python train.py --encoder_arch="vit" --train_examples=39062 --input="log_mel" --win_length=400 --encoder_activation="gelu_tanh" --encoder_moe="top_k" --norm_pix_loss=true --final_lr_fraction=0.01
Rows from block 6 of the encoder of a small masked spectrogram model, named by matrix and row number. Rows with one number within an expert belong to one neuron, the router's apart. Each number is 500 + 50 x the weight over its row's rms, rounded and kept within 0 to 999. All counts start at 0. Numbers have three digits each.
Before each expert's rows are labels from the 100 clips, of 14848, where the router gives the expert most weight on average: "strongest on" is what is common among them. Only what is clearly more common there than usual is listed. The data: synthesised imitations of 52 everyday sounds, one a clip.
# router: router (encoder.blocks.6.mlp.router.weight, 16x192, trained with AdamW), inputs 96-143
# up: expert up (encoder.blocks.6.mlp.up, 16x192x192), inputs 96-143
# down: expert down (encoder.blocks.6.mlp.down, 16x192x192, transposed), outputs 96-143

# expert 15
strongest on: people; laughter
router.15:514521461496581538508472397474515491475508502452496508498433409488582476490408497546574476464436546529490561549507529514504634561544373457519570
up.0:567534459407560444514548478428516500409580476409481481516553553491498516548522452524502450528534511492508542551586454461487517450551544590499541
down.0:452539499561572497475504497481491465489455575502527535556418531551494482491491518438472459444489565551437543428523490533417555538511528479538588
up.1:472535508428443496492513455529511572453444556562493607611535482565545505573483491564473501475508503377503500598455500401499396518473514492510512
down.1:524509592493516486439430547518501493498514459487540569436459472462421529512472577449494509483535503456459553569498463510500522408459440448476433
up.2:450557441445458505461460541611523544458477435496500425584515422424518527548520550563428452555548541471582541368418508468461521499579540487409530
down.2:448680457471485461564549430493462532516529484509458439355519523470490620471528569545414437417511564441539497485455403498533486482493468397496429
up.3:470408445532509569459501462533498515473457462523415500459503455537495482433495499506521551520466444502530327433480601508572472573486505472522500
down.3:384502501436506465495436593547620467562439492568605522562579446429454507524478487540464505473530476407540578462469464477463549542529460471585445
up.4:563481510508540536527526429469472514566463579482465524507514415573552549560450494417468421399505465509519481539474561542538563492472451464547502
down.4:516424524446379468532459457504490526547559497529588512550439505557501433488524488536468519519421538484558482528322462532493478594565540545535502
up.5:466486501462473367527509486532533533507432562532412451456412470571461593429587562546504494571496476602525507648514543526507433540558527487494494
down.5:470435550584538417552472539554491545470520515496512548458564485432473481492449511465536448479495569512454414475521578508566569501540527506540554
up.6:441450568430539509564594455483528550505488442526439493520556366478584611523477523452538563529467406517531516519545452539529554564459548429543521
down.6:509498519536429499500467530661456511550544597473497508460451567479518425532350477480535471415521579463457500486510474530435461372514570584554525
up.7:477484472542444628525546515643512436451492517415532494482442475522446547411500487499510480583498484544548419447534472505530580537577459522459471
down.7:540541476434503497559447519417429555456526621451479396520467483457445542560483438483345447516559542465549531537574520556538422498427486457524505
up.8:498469523481479475495524453589516557424443467550551511471537419525543506523522518509519490593544457492482476449422443469518601432501548546507528
down.8:538517521557499478492634485582578534541553480454545462463496525504461431521508541539484500550480452482499606447441490466478516455531514529502472
up.9:609621461537505407414446439434479550510578425474531496435467584515589456618485506481459500444474456442494436470492522516483491482525473430572530
down.9:501463450456566483474507495490521489464576518507469493519447552528520543490454400407569593509469456528542514452491396508439549539604572491541532
up.10:412585529492450509449502457448481512461464574524500505467501449462591489433523507439436555591477513581520556558467472541514409484537554407488441
down.10:441469521540534471511460570562558544520530483546582569564509496471451467607485454543572437565497475524484509611499521457534519597442383474476550
up.11:481445434472388409500496506439508456497447510483527427494453507465480602433431436430394534474561448553424478439513527458569510558496403536444551
down.11:464548572471529602445563585480409504522627522515564458409562487458558549563464535508561472578464427579542482497506475547462539492559476458516386
up.12:525484534511545491482476385518510451443425493475480483464559420485496580423580561488561483404517574476527574447501523416480578478476470502464486
down.12:394507454411544476523487565446440518561466530501495534489477473535560487441551489515528507524417450535493571579447523435471471382503469537543461
up.13:580488535534586379478431522475488530505530522566412511500589460513536557546460505616504460448430480579525446522488561469535474472459485600574541
down.13:465470548423537540501574425393508487467550532486479489437448562523470498584517542533499529437511512455518436479514459523475476584457457515514501
up.14:580504553476476453507457435511521426490541475448509465487474546495508466562483517554552383452512537535485385547407491532457521483535533479457519
down.14:492476550487495553507508559543579488454623500535536573532503450495519577413487597479451511496410501525482578504542492450510496488515620462508505
up.15:524534470392539484485481498392492526491571472494461504453454455560444597427536542499535543385582484506463504562587564537470515513477521507532405
down.15:538417559545479524498382492498526562491391453474431631359428401509511542530494533440541478483494556490457457476473401544523591470609496544477524
up.16:498513479466541540488495475416488443499465585539462451481513479429549537563448505488506505522548519510530553571550512498503525520556495507415469
down.16:529494547508535558575534382503464586538480488479496411487402466576532467521514436382499508474481598551464535477404506481433535562417450585553549
up.17:459535494474485554529510504547416481415556600489475446585597466466529523527527619541457472551451475475419504376487461493575544467469519494485445
down.17:464466554475435519432560399564403489480587494579530553552497491572466472542592535509461489493517501534470460400491466499422493478557486397476555
up.18:499434492550483560466521537569545462500463544483535460484384480484483517392497487494521471501543426476511516587536443480520542469544548548448549
down.18:510516495451490565514457427501432546482502514487387468590512493461549611517497513479461523458588513515580528638581464575476456529484538576475496
up.19:478465502540431563630452569410497524501477500476469535525551456516524497629511441458454514464461537530520546502486494527508540524511586456557408
down.19:554410454490534479579477549617450454580532523441419455542515538512449459522510537436540499500522490520524519439507601402482472443452454629463500
up.20:492493509565559413447403488551513446489561516474553533562479452516489557529562522506510474547475547535480453452462558467483536484544534447479480
down.20:447478576516491444553571499372378533521463501533438569459477471509445572555527514566423450468537512479546496559541537433537508544490555503494624
up.21:438540484483538581567408571522464513529561528499481504567618495526531490502494498569572514501586562536435474527523508541430461575541437555583504
down.21:466575581524497515463424488523421566547555468561556546511450591491519516440429454470580322527358531515462525470514534437562411603586613537490468
up.22:488485545495665417510497506426493508598474581505660500441510506440545508437497443580493562477429450457477518480551471494569515516537514495443516
down.22:512408515435519539634438512409558479443450519522501550481507545504419527552495457437443420468601524451487491468541525577423530403551460501511515
up.23:447462560435433482479574537525566441474473374471497492468562583489481413428484443476571507468552490412571401526459482482460553459455502480552411
down.23:444500496526407571505533517502439601557519532503539450518560437506464500434529457481540518550471535491518510543366474589502398491558383482475541
up.24:536350492452426575430463486395456429416511545539542467476475371499473561452486467573548526454497518575497487464528486484514543480470502510552489
down.24:432513497459436402515600488512458521526523529468496451447519461481532461494463518535547417494532553432467456538505421446479399426560569514548476
up.25:447554493532521537539494494522538516460468500453487523603551557597424581556477443549522525551510393495482544506517539460465514504496441447536455
down.25:527511432464534497508533628488430469469531517482486523490440445388621559504525535520457485490548515492436508505562512475498570505480482481457518
up.26:475503525494477530483473526501550450491547380504449449548422516563524489602528508515395497518494618431527444488516473466593421515489551538482440
down.26:416396483483463578519492466546487578522508594550539485540523456489582481488553558427468510574597484460508407360461447475472541412519564495434578
up.27:500445459435435518497492504547403379476603514558506366500449531580529487449536520474535524396593512462534530479512449466523485639392558465500497
down.27:504541515580554468494494450455591513494431557518570467486438569402484432497529483566490513498430464620557486527484475525464514508497497482557535
up.28:447531469514506526513515545542518482506480547643566441444493528487487502523458496508489472593589475483557453498459457560475498508589500566504523
down.28:489482555482582431493472435458496495454480621421513426530480527475530477546527499497503501514534519503524588594463535505444476527556502486455488
up.29:540567510441431539482534419470386426585454541434478521562497501507543490489530481483350455439435503487489491604435528517476525571516452548473462
down.29:404561554564541431464516528456500516477559550518521462508490490497508552487559551502517603527545582507461566470554519432555496426522514442560524

# expert 5
strongest on: machines and effects; helicopter
router.5:404492514460489516530551562488549527495476447432511442510510491468451528408504461479440523513449484544545463553392531488440468469506488408492446
up.0:464428574408570446488527461521491515539475492389544368505494504473532495538424492476463500457404424471576502502568528441477464486502531563602405
down.0:455526497459530484617473518500535389574558486587633533487487574541476507520483529511551512478494478545485432492440515517516407480423382389573458
up.1:510474463456495495524503557396595570498632513565563565583438618442496515517550475484501511501514482458525478611578550589456511581539455470473552
down.1:458434485474565469473512544481446581493474521520492560521525508388525479598502523551441464456545633478501433512456442413369486464572507540643620
up.2:570435529452494403507546486518436485559477399568498546595398422542529589483484536482514531489468537521554491451570494524525504448453456476406548
down.2:468485535475470580495493461476480522544517439546469463531549565519501493562491572434437488470527509528495537553565578493583473500555489481417529
up.3:481490477517529524468564521503519513553423492439553516536504491410511453520523502570529524440480502553548515451455549566468564554523542530368434
down.3:493506532499510557429510590593457512622472548519471491560450548458517431542467497435413492480508542599537536607431508536569487432504459511496467
up.4:376517435548492484581556498428496511445454513491489456498485499508408452548553608534487462446433554448528532561547449519443533550459525469416523
down.4:579520574474441438467420533527544528476503528507487604512460518567463471466513562424486503505423398564467560466523462474545530506507544474507470
up.5:481522476463497519451407496513589510578415509459350420524606485460545497502471426545481433484468478540522510566476550471518535393491493529453481
down.5:464413621569617508483504502465469534484618537533609536518462413531576553503477515494479571465479364416565482496484481454484513495499517488536544
up.6:477512515469527514429536481550557625515467386512458500599429468592396472472581426488501556508478473507583479408513463477342533497533459604473491
down.6:503490525467551478552576539467469473540437496557488568421513512473471561566526480509470543464568419463473534488434453470585525471496486437474562
up.7:492537463588533486500425558544523500470525474528455499493598502571422563505518466562489530483436494427557459530478426539414541571511502472440445
down.7:422485527521515485501552511462452513437453593527528582480428558492470564506476493508484432394537485496664630560482513428453529486451422526532543
up.8:511540587437605382496516598505488480622543589559580445533520472497467535559530520498547498594519455514500501451525564504479499523504477456429442
down.8:474471483462519521480523507480519512466507468455553619423476497484455609491482531469476515516513437584523448571560441561468544485539473539592481
up.9:498592486519507468435430467623548429498487469579501449460502422507500585429415515568553472478379577477445553432496567520533534443587496512425559
down.9:477528493543500454435485516481580489492499415523481401539434522414421504488479504547491474509530538459589388466541499459428573499518518522508551
up.10:445489524646488595573563530524490526491528620505577564545468487509529484488409517535519553469537561440452574605476452387527509501474554533522451
down.10:559539496492460509480515447520484516490605403472444465496631439513493597438572553425469505512471467466532486472467474526440550447451511498534535
up.11:532458394481597570453502481425500525537525514498561489526638462473455535404470437552496484528428512509481528599521506556538487512485598416513408
down.11:447552404512602542539484528546546388450481585443526578545439483518470511500470425539388368512583487476443513469514503499444459513461494367487561
up.12:507503480486457329406506586616543478466430529498501495547506485538591597590552538554467413478514490524459448494507487533486447519439457514495464
down.12:471532525500506617583556409439508559451527535606520449437565504491555543537461551529487517482496542453454430485446503478415498487486541506435452
up.13:522519480522437396480453501531517531416477395463550474492551473563523518412483517468488449458415530538438525477527605521415532469531506387486502
down.13:539527460494451443540402526496473426473591449442495459494468534546493521578500534454454507499490537442436541517513429517473499456533531530504441
up.14:517464520412364494501530540574487444591533536553482495457469474516490468466541420503449455454500472456505534481425461568560497562597629529551500
down.14:410602467533444537467527558608458554534487487505447401589503540421564494513450538406479539501479495513537429523461448499520513408454419461596461
up.15:482490495513488471502479518528508562532478469420495441507496525519533504487495442550539376532474474433465456506545470588517482494483516431457421
down.15:451602532439550551559538477494500529459401506517503606509477549538555508575515494545505506483509537578460511561615434515533552543500508474466519
up.16:447522475501436509484542539474562482518483618458519515515566576563547505488545524485569448506315495491404529450558505560434522494545468500486438
down.16:381471469506477577509559482526478591547453523515512619569464462529370404474407471549445537444479500592566475534522459499509525560498487521508525
up.17:562491519510588480538414592474517547445447511440500435470508475475490598522501461593532564468531520484536423530636528518563501496490464558510490
down.17:520492481488551580457491427530490399517533557431502568507496457521507464568537526586541463488555429417582496449564450608564565552441417495508459
up.18:499511465498542575413481602482468471520611427499510410498519485508460423508513517493527487485545436413553412515483527568473442524471528626553510
down.18:495573463504455455522484386613535467469444528442364581543463483585506484513484589530467419535485525555475588573468553543459550482605439458567514
up.19:516536537460422529536597538528524420450513512555478394389494454469487558482442547524515456591462504440579526409401399544395595555541531567411495
down.19:529448460571437548554472458511454528504519509472518437492584421460483436541472400416542448473509410576529552534527549504527514534408568456466530
up.20:400438400421532456512543553411563464518406499545521418568508446462436520521613417575432512575523517506521473527547458584380468511482372475484515
down.20:522575536507515513486425452481504531493565530520505578481523554558534517505363594426567499486547452468495508495404502432604462487607555542516452
up.21:550531497442574459539537520487623523426507463512488455501512554443512572474431472556442536497450567446496471395502631465494393479532460415559454
down.21:510531461500495583528432495536430538450514432443552515498532492550481561491516528529554453472520550564459410536475506478462377580468561494543522
up.22:523581439613478524404448593476515591463583499493486399526476522524453438465607499564443615546431532513462541518495543546468564559463388531543517
down.22:443554479424490464556572500445498545519465554553479438552491488576581572526620535515398532407464415465529514490406514566478418487520493438510556
up.23:560534547440490443452493500556621567575452468475481467414437498525439526455534454479438504522412470505472488444442563391466417589507367505548508
down.23:458425503492477484456569541476525493601426452556469539427533544482446388515504498493545429451528499483479447497454475566481466447520471531456512
up.24:515489539400503446504551554502476506485465476543490513470511582459519502510468517577588478466567533490488551509477448541535526490642468517577384
down.24:561582517619489522502501500562488558442482498446525427478494497464538568522559429510525520533507445558443517555492489513465480535541478531498531
up.25:538484520498506580566415528565473538391553483516484393510419540416468519481442506510462430478574444427573531459516565410471347582532567436497524
down.25:361486571569509579570462553404491561489470498501463573461470518574530439562414433619491477408493492530424529530548480480508558444550454498537419
up.26:545509542499500516465498426465444492517502397555442495575473454506466524428454530529525624512465571551546516477504558518497525484556567560534449
down.26:460527494490527655575592431509468470520445493564598517387518496476477408540524547530531486496515454492403513513498461569552502493474521558505533
up.27:516475439527523534435497488517585563452479592474376506452439491474508508539595450535468508488493513479590460505603475509541492590483573530487496
down.27:479538549422468510599480544514408548531522519542529484496498497529515594530453508571478582436423510424539498514507493502502564490550463477420497
up.28:514468541475519412468444513446498530531375546520387551443535477515515487472467440479498602537569551516611542499489488495532588517508549388528466
down.28:441531458490516476478518370521514464354594471471560512477538452511445469472528494552549483381517439573517481471428442555517359506524398486475479
up.29:571471505480479482426444515528462526501400486441491488541499515473520563497495482507424487512581453553532563441543445489521529477581419425512468
down.29:512488473388488463431507469486491548516483536402523494508514465429524453527516518565510540461459511415510534547485552552631439498444468526527545

# expert 4
strongest on: animals; meowing; siren
router.4:495497506552447502530483509581631543454474596440463518512491481430529526530510504440556491585478488501589613431479558562469570488475464443554571
up.0:606625520450602505491587581460514498428559448585413531558460482523479585536422509595524540411468466504574504533468507555455601594545495509464451
down.0:485490505512488534529512605590425479460449546506482502483462489505473489492548554588446499503477413543492474408586411463492511415563447554581578
up.1:496470473603530529526499547485471467506551428512538496448518572607500517485586606574483536625501532458423460542437561604463593404424546504584510
down.1:599492411418546505475516432522452506585503408445516513445538482475465469439475423508581544441545587560457482431442555580432507482428492543563471
up.2:486435486579435515442514545515564568440476553461472502576483433477488460410507494569507622557538509552510466508479529489526503554538449516516551
down.2:487483506473514539574493447442452409520548496501585593440614575497499493589497495437553535473516549474553520456475506521538492473512566558451539
up.3:558492475523502433548500465464550485517470545403467449563542473418527514444536504489437440495540544542529484439428509521502413518484558524532486
down.3:406492488420575546562489588445507449471453576452541513411459555530483490412559478491606502498443536537479492484537502452561478484456443450572512
up.4:555389397550501472456602520533396448515532508535578483469490479583470390553457508476460523584550546496500557608563424541497434446486541522479520
down.4:453476462480481501574555544593488526452453482529536556490345463513506452462483512518474496586449414437462572439596509533522428479512422500467489
up.5:409499464493507513550466529458453513535482560465478502558529500474508572496456579455456503510501509390455509562562533627513453438512493548484475
down.5:523480514494527514554516469464520557450508574516552481418489525414415549489485446480492497523538530460535487477566462468471427550509471458538476
up.6:452425450476432493556526535470466412538497389495526481455544478501539506506517517485448553514436423497523532524511498541526416325479506548547438
down.6:585573448529566455533423486530501484420569604555408454514447455555493540579586565630479435616485480459483515448423501568424610444456495437488481
up.7:458445509486570468409489522540485515538518478591534552529545503501513585535429489553484541453429452511516534507509560489508499576570557522601523
down.7:507470565457442443547555460459429452553512554510598549544548550491509435480495476510463454473550518467554466445573486457464378469487495495437548
up.8:589488463395520645550485453564561561471473511508451498514477418550553601601443424567513447532560573480531482548568513529525483464482561542469515
down.8:423496454505481417479574581523531457477538529541403518504520541547481525453405519554509550455455451519512481556459450560461497450404565540528518
up.9:534580538471451434513399544465503523573556559586471439552432490501468504465545580530559521532494535592528342511518567474448443513505512479550519
down.9:477443538583662538528447435496465419390497515511428570498486480455576484470480537494582499478541490483523546551529515521558547441484566516519512
up.10:440556550533531500496573481528447465364467530519506435530348518520489486498542423523483465512520524506580533511458548525515464439499366503447567
down.10:587531586424522494438365493418483457509488485503484559547466430501478542409547502485486543450566425592482544546492505516523493508567564455547528
up.11:407481511460535526553456550519447429435453497474517494416451543510549559550546437473575508454497585449458476540506478534515577521591522564427464
down.11:568557527498599514575562451461380575493422432494490485544609501459429468464541490406504551486495486503492437504444483513460440402497478492549473
up.12:531454496531444492511508559551465446485588461446552440574472436436534533483535398553499477484537378481496497472482520539509553548545466462454453
down.12:465474507431468613544446559482385518450481455510583509477488610478465490560516466419463509449435510423488530511506447503472496554444556510548458
up.13:559464436578538369490475527599503495463499465511537532469534466549521436529531574506562478484467488457502535505576510431547497510539532431499474
down.13:530573480584618510544472491503526465481476484545459525505407531595428466584554434548414578524529509498504575427451491517523500562495467476443464
up.14:563475549519547443446521489544528493463483556540487450480453544512432516496436439491490519435461567591534537529497511483519452525462427533434540
down.14:467522407453554603556423521460457503516508485565486457462430479473517479559452565500445538491506449464467539492506536496459580483531594508513492
up.15:374440516557488465518466473447504456501507606563367493424564471590487542385564475418531579445511485515546518444460495527544455431491483501574393
down.15:507455457501436420511443490505563538527470418503473585488451503394485515518551526483564466478507458599546477503505388452471510550558649500478539
up.16:536388555495537498542505523503503518436506556499481520476540409588419558482430542557587513539526520590522515501444470588548550557571537522452459
down.16:493464497466434448447576616476516466519430415537549398572411479494586421503508452421484585473499466582512574466430600447453513457527482481553483
up.17:454573495441514479565489445524438474498460607587442455479501503571588521477487458518558522468481527497531463547542459429543510363572494496409536
down.17:513444593556502449407514470390552485481485391509507486439454524490461546519549465531541471514568516505483457416530582559458490569454490440525524
up.18:509513519498480608470442424520373552490512471564428521467524549531447485469576412473470446522518499520484563474477524428436471457546529514500568
down.18:506469476527514473477505555454515440494439495485529505542573393469570417472452504497482524450526434467468490531394502529530429571475407430505500
up.19:466525454452489441460438624454516330545593520457541513518488532484523356523512506449518444492472518476557541483559479500546463407526527507490482
down.19:477477568569486474512481552538472590522445491469440512432513489540445480579522482549456600565518458548514586459450517499457575441418536554518582
up.20:465410465478525492451430559546421556606461550497590403506478531473433497539543522487483504428475495522427606546475508486532451592472419542459454
down.20:413512562482547539544420607514512437487546445555524577546506479475507568512470557514484462496508532480544492436522445554516450471551539520560459
up.21:572559568588446490569438524502539531530497475497534456535460576518453528537546523533529600563458406512597545545483489505456576491588536501427545
down.21:540429495469527528454589525426534545441520544504496565472433432515544477506464428562478667501540491572515497509389443403491450539559432559455562
up.22:550612513484569598470481530567526411468476477516441544458456475555542525520508490423453526619455501390528486565525482498412440451490616542555572
down.22:447397551550404535565576447486567515573520545501586424494595499522500484476516480499507426370525481523503447505527448475493580442523393544452500
up.23:602477406532488592515490499467494538424408449487434503499503560507549534555373373505492382440405393462488471506596491576500461511468416511467539
down.23:365504541557587435469525531489531522430576548468475588605520500471424404475438575567482426512536465502519512492515552452521447578587487538557405
up.24:436462489515458393535531517477512543522550530498460415569444578493433539481495543470488481515533487535483459604549448581485485482544503512598461
down.24:536581553455443625407434464552507515462486532500511503524584431460537523558451499504510597490466435419554508470454524408522551472478541512451456
up.25:526545434530597412530448483404538580414571544510475478559539551520501522544522542566528520438423570487496498575509493484460585515525462511532503
down.25:554527514576497575420564483529545526476474494581469599458421457386447515506483489484539500505470482504494427384563483454548455521455558565491505
up.26:535494492464425488491427424467480522537507525447523509403463443560485572592387478621426464569532439602441536506534514524525529510494596443408495
down.26:465425597498542533572529553462532448489629486454490513461409516536572500490526482550490567476464534480534450435453493543456496527484430527566510
up.27:478500468466476419502505471454489518541579510333597407525503462456393489560427491480469518506491483444599529507447494452501525617484465433517387
down.27:498515529566446498626485474474430575513576559590464553477494681530498512442457539555684593548407489467524536496511470453517463432464468547569478
up.28:373440501482540511610472527521513479471459535453440505431506562595460540526435504529583465538497570563430533516623509481479513475534480524517466
down.28:551526458455501518523530449487444574546492388544482498562500502414484505462513567523496393450450458519493524521401536576500484456465482451434477
up.29:444381519573427486522464462476466470560507415507462526523563501544494621497497556548551480587451515542487583423547511551494441473499519499362475
down.29:551512526445515494478524564550546528430478534561475501505521474425654454533499427450502421468475521407530496595509456440562581583465472496557495

# expert 8
strongest on: household; ball bouncing
router.8:467516502425409460470479526461401518539542514511645457608488484561402555536509553518393486481508494488501457454505392438427442530521481476487479
up.0:477571507506524530472517458572475453508504558423545504562423465455390558503539577464561547563434564544555572551523458560546428410520406548534507
down.0:458508486394463446534390551514441547575471491609485517437481554586486420465499502523451495453537464586467573506483545480450473599494559421561570
up.1:553552546485464499588498473452510501457527512459503498458473586460484517465512486501539454494567572557514564522555554549531447556568519380602538
down.1:468587519467552479455576469428444474513446441487502514569358432436551531463469419453459496499620421359478550459517456450417469521543525538474553
up.2:478519486495487503395495517531479485467513523529454554479455585588566454454481478482513427538476511520509503460493513548499471525405607523484530
down.2:437501435437583549577358520422504457563404485553508591512530460502515480535511538572538507465627498421507513500550452472538516442540526404557490
up.3:461529535497496451511551512435547552557546486362519463472467535542527551493461485436567512419577441508525466467510504382442551568485462509624499
down.3:588534461486407560553583441516345471423517538505554520500456535596526517568514482585496409401504504466539436514519575494473534488510512514561465
up.4:544479450427418512508493556504526501491477500534419465448540551477557392533590526571468472413568433516484615497458532491451484406530544457476521
down.4:547479489499460500451401536479555478519511477522434419567470567532546492453464491544532511483512432502455535499537533510514561539449513507498567
up.5:556475522547456499499574488433516496436484562557497572466543398433514478465540493595469525563510466338553519412515535462526470466603422546464470
down.5:475559465515625493567488401508479432502494437465513480598491621558495430588496518404532379507488529507480471584479514512521496480397594411445583
up.6:643477578556465461468517548490469507466476523488493451497543550563583530478513527523454495475488460544472517393493435448481504575470470499514525
down.6:384598470403465552589430455472536496541560483477463470496588459522475438451567466492471483402524462505534481580561523628461511457572427530482553
up.7:500492514520514510463553518482455391478562534524499436482500461523566445543575542468524442534458533489485482519440552475523424445470547479550387
down.7:564516394471436617522569531473523529439522493506478438544405541482517432535537475527576422534473575603564474457446458559504490500482553530528416
up.8:560527517437578522484487507483569469517454467505468456430573433410474569477429455569516558532510458562460536575490592538531533405492538543458453
down.8:464451501441514522492433520466572381511538492513555518458492522507523482526594569455441430497460547502543477476510461548588488608454516594452454
up.9:453526562573510463449422536463522497585455530459480526473543517549539580487499429490415521471533530470521532592508523531515455525523547495571469
down.9:507564489451537536474501397548565497502496511612434513502498438537491385499468485551425444487503553511478514407461530490535478535543581441457516
up.10:520445455532468474523486450449477431523494514585489553500484478529496511493586515522437459542514435493484557548503530522516464505520553451465519
down.10:421507612451531538544547465568436485448562593463473486489510528486511466491487508474579503477492548489536456440554446510444528485528451527552548
up.11:525608485549577510394498532533444497532503519500418546511410560526471511505599464473519573530477454553479522535450519540409447563473470421433544
down.11:479515475416471438514501512426470545485490525547585400580491506456499428492513467577555535494520464565545439525483532487552498475524502533533616
up.12:405521567498460400503557496514493500506565463505579454480538465501593558546549471451532447487440600501499476374604595542509494411537441402525556
down.12:502465456501451462515528509454555499494539543430454561497506618447506370541441520436447527538591461503490508441452470552444530442481551569536516
up.13:572541457523468499483500568465483495552534534477522401546442448514559436505575499511537462547505498563462567506452502435484444497470516479397489
down.13:415460502384407479528439472551532480504534493504547628562436573445453550455563501505589507402510507585502447508486516473496536553604542517492494
up.14:444459582504554442458519501528553505485574563500484410507541449611497553474520506533584482509466515417508435562473561515510481576499513564560470
down.14:588483444494497461538483507513437548442454518500546496541489540341428411542462530558502566592556452583449560479485504526448523498505449531467470
up.15:526523513429517481503530464470445490531568560456543517474562475466524498479424641452562539494451456444549507547468490466437483470538556390554541
down.15:472445490453493434471480606488576511433524569497541480435490466478468475462584383495601534623503458431520426535599403495465514470489511482539503
up.16:552516536464537472514596564561404545557464520508479527442518508536538423531483510403469501461424599623546506544536504553455439443491462480467536
down.16:506468540387562465501387539415489503513582565505515509503523547475422486469475480545450490488531529407471430426463501516565505553582583439460376
up.17:478615446423597428522508612469527478538537362534596587424475511474522506415500481473523581589482437554515545577567474554568503506525487445481367
down.17:604453492576496483452436492404494511556428453497431481456477507502468409535575544501480448556483522457487504487550449429470489482527531459507516
up.18:502446528594521602490505450490477545454546530486576499506561581489471535464498460490502483571533578463514544475452529575546488381490373530509610
down.18:486465504472444519550450490414413597440406529504489633495506568507521528538545504546440509527502509489527491479608491539499478546530644542519540
up.19:575468525509568490508529427606495545532481421554511548577546556511426442467484457597471538456540553482425462556468462528439571489534426514504543
down.19:424517519564542474555458540570572434632535399538538433523475459578530492599452502580476587497443526458465448494444590496506557532473562534494488
up.20:464459620507511459425518536458542636457445505593549452493534479453472495464534492495547531538510459497544456563530463434426583469418403528412428
down.20:513417561421576454530525567476508619526487390511490518558448581516541442553549463442428542482423619490524490528532499417473522508489458490482526
up.21:464568485506593566561493565554469592559549523547549548577568568463534537529546375448587521537417561459498484543530466555514533609525458535576494
down.21:551505479519557535479494474461559450481480541489474512494500474578521464556488549434557428610587429569537484448522513438572539382460625500439428
up.22:461512565477483503405489603453511464568532551458608556554493529551474518557604507546486491484547499422514531427516477413581452514465419523554477
down.22:537442537533406433435427518563425493471501542454510498466438499535440480470509474524417492544535449487452471645518493602510596501451515409547519
up.23:446430536387582499381502483479460427427402496509483518569545495475513488572608507564495587542531504487439596468490532450584463488441421511537448
down.23:483532514485527547605472532488420493548538527451413469425484494525404393460532430583533410463518504570483375495496463601508378509476507576501564
up.24:548571465517413402469522574512508537525534479528483555519513520533469552466544461520470491408465592463553466576548406516593499538528389555489468
down.24:478387569465508439451438469439438398549516526533467493488482517467542458457433538532497551513591494586509609459510562503454516482539473541478469
up.25:460438503475536381540497535452470412476610529495504522471538465591447523522485486520473612525553401491508550490494492481544517495507460542457440
down.25:605523537435440463492521538549531507503566511574570498459476486523468557416614512527437413532465498533566497438485408565509525556410468498469521
up.26:444589519501497557423539472480533503461500482536538463455452542594531467542548531579604504446577564399526490563484440558520526424501481572548502
down.26:525480570540488452590371488503431531565448490486449504596480477430475560455505481490430520499530481564455433386553522478467505514449426453459543
up.27:425465512558503440519562524595547522534466561519538532476467524570549413514481625571459428522436531527421542497487493515485544549477519480508523
down.27:524564463588457555392447465543514516545484586499476529497555415510488508486472496499505488537500430464516540523505568511442552412498409498487488
up.28:510548458494573442514474464483471469589558494441536558513469480447512513529443588509504432517485557519431543530562566542570520516605595525403435
down.28:534534514516476547525472514418582472556465542547403519403544506452395570529505511540529402545561493410560426486436426577650508489506466503471437
up.29:529483470547443537517541441428503541575591497572494558485489414549434497477476468501520458508493495534496545587532488504446367500498510441534422
down.29:434465482462528540537548516600492559510528521621508495551517483425529575554523466522442545416485457381512469441459496450495452431479556491413569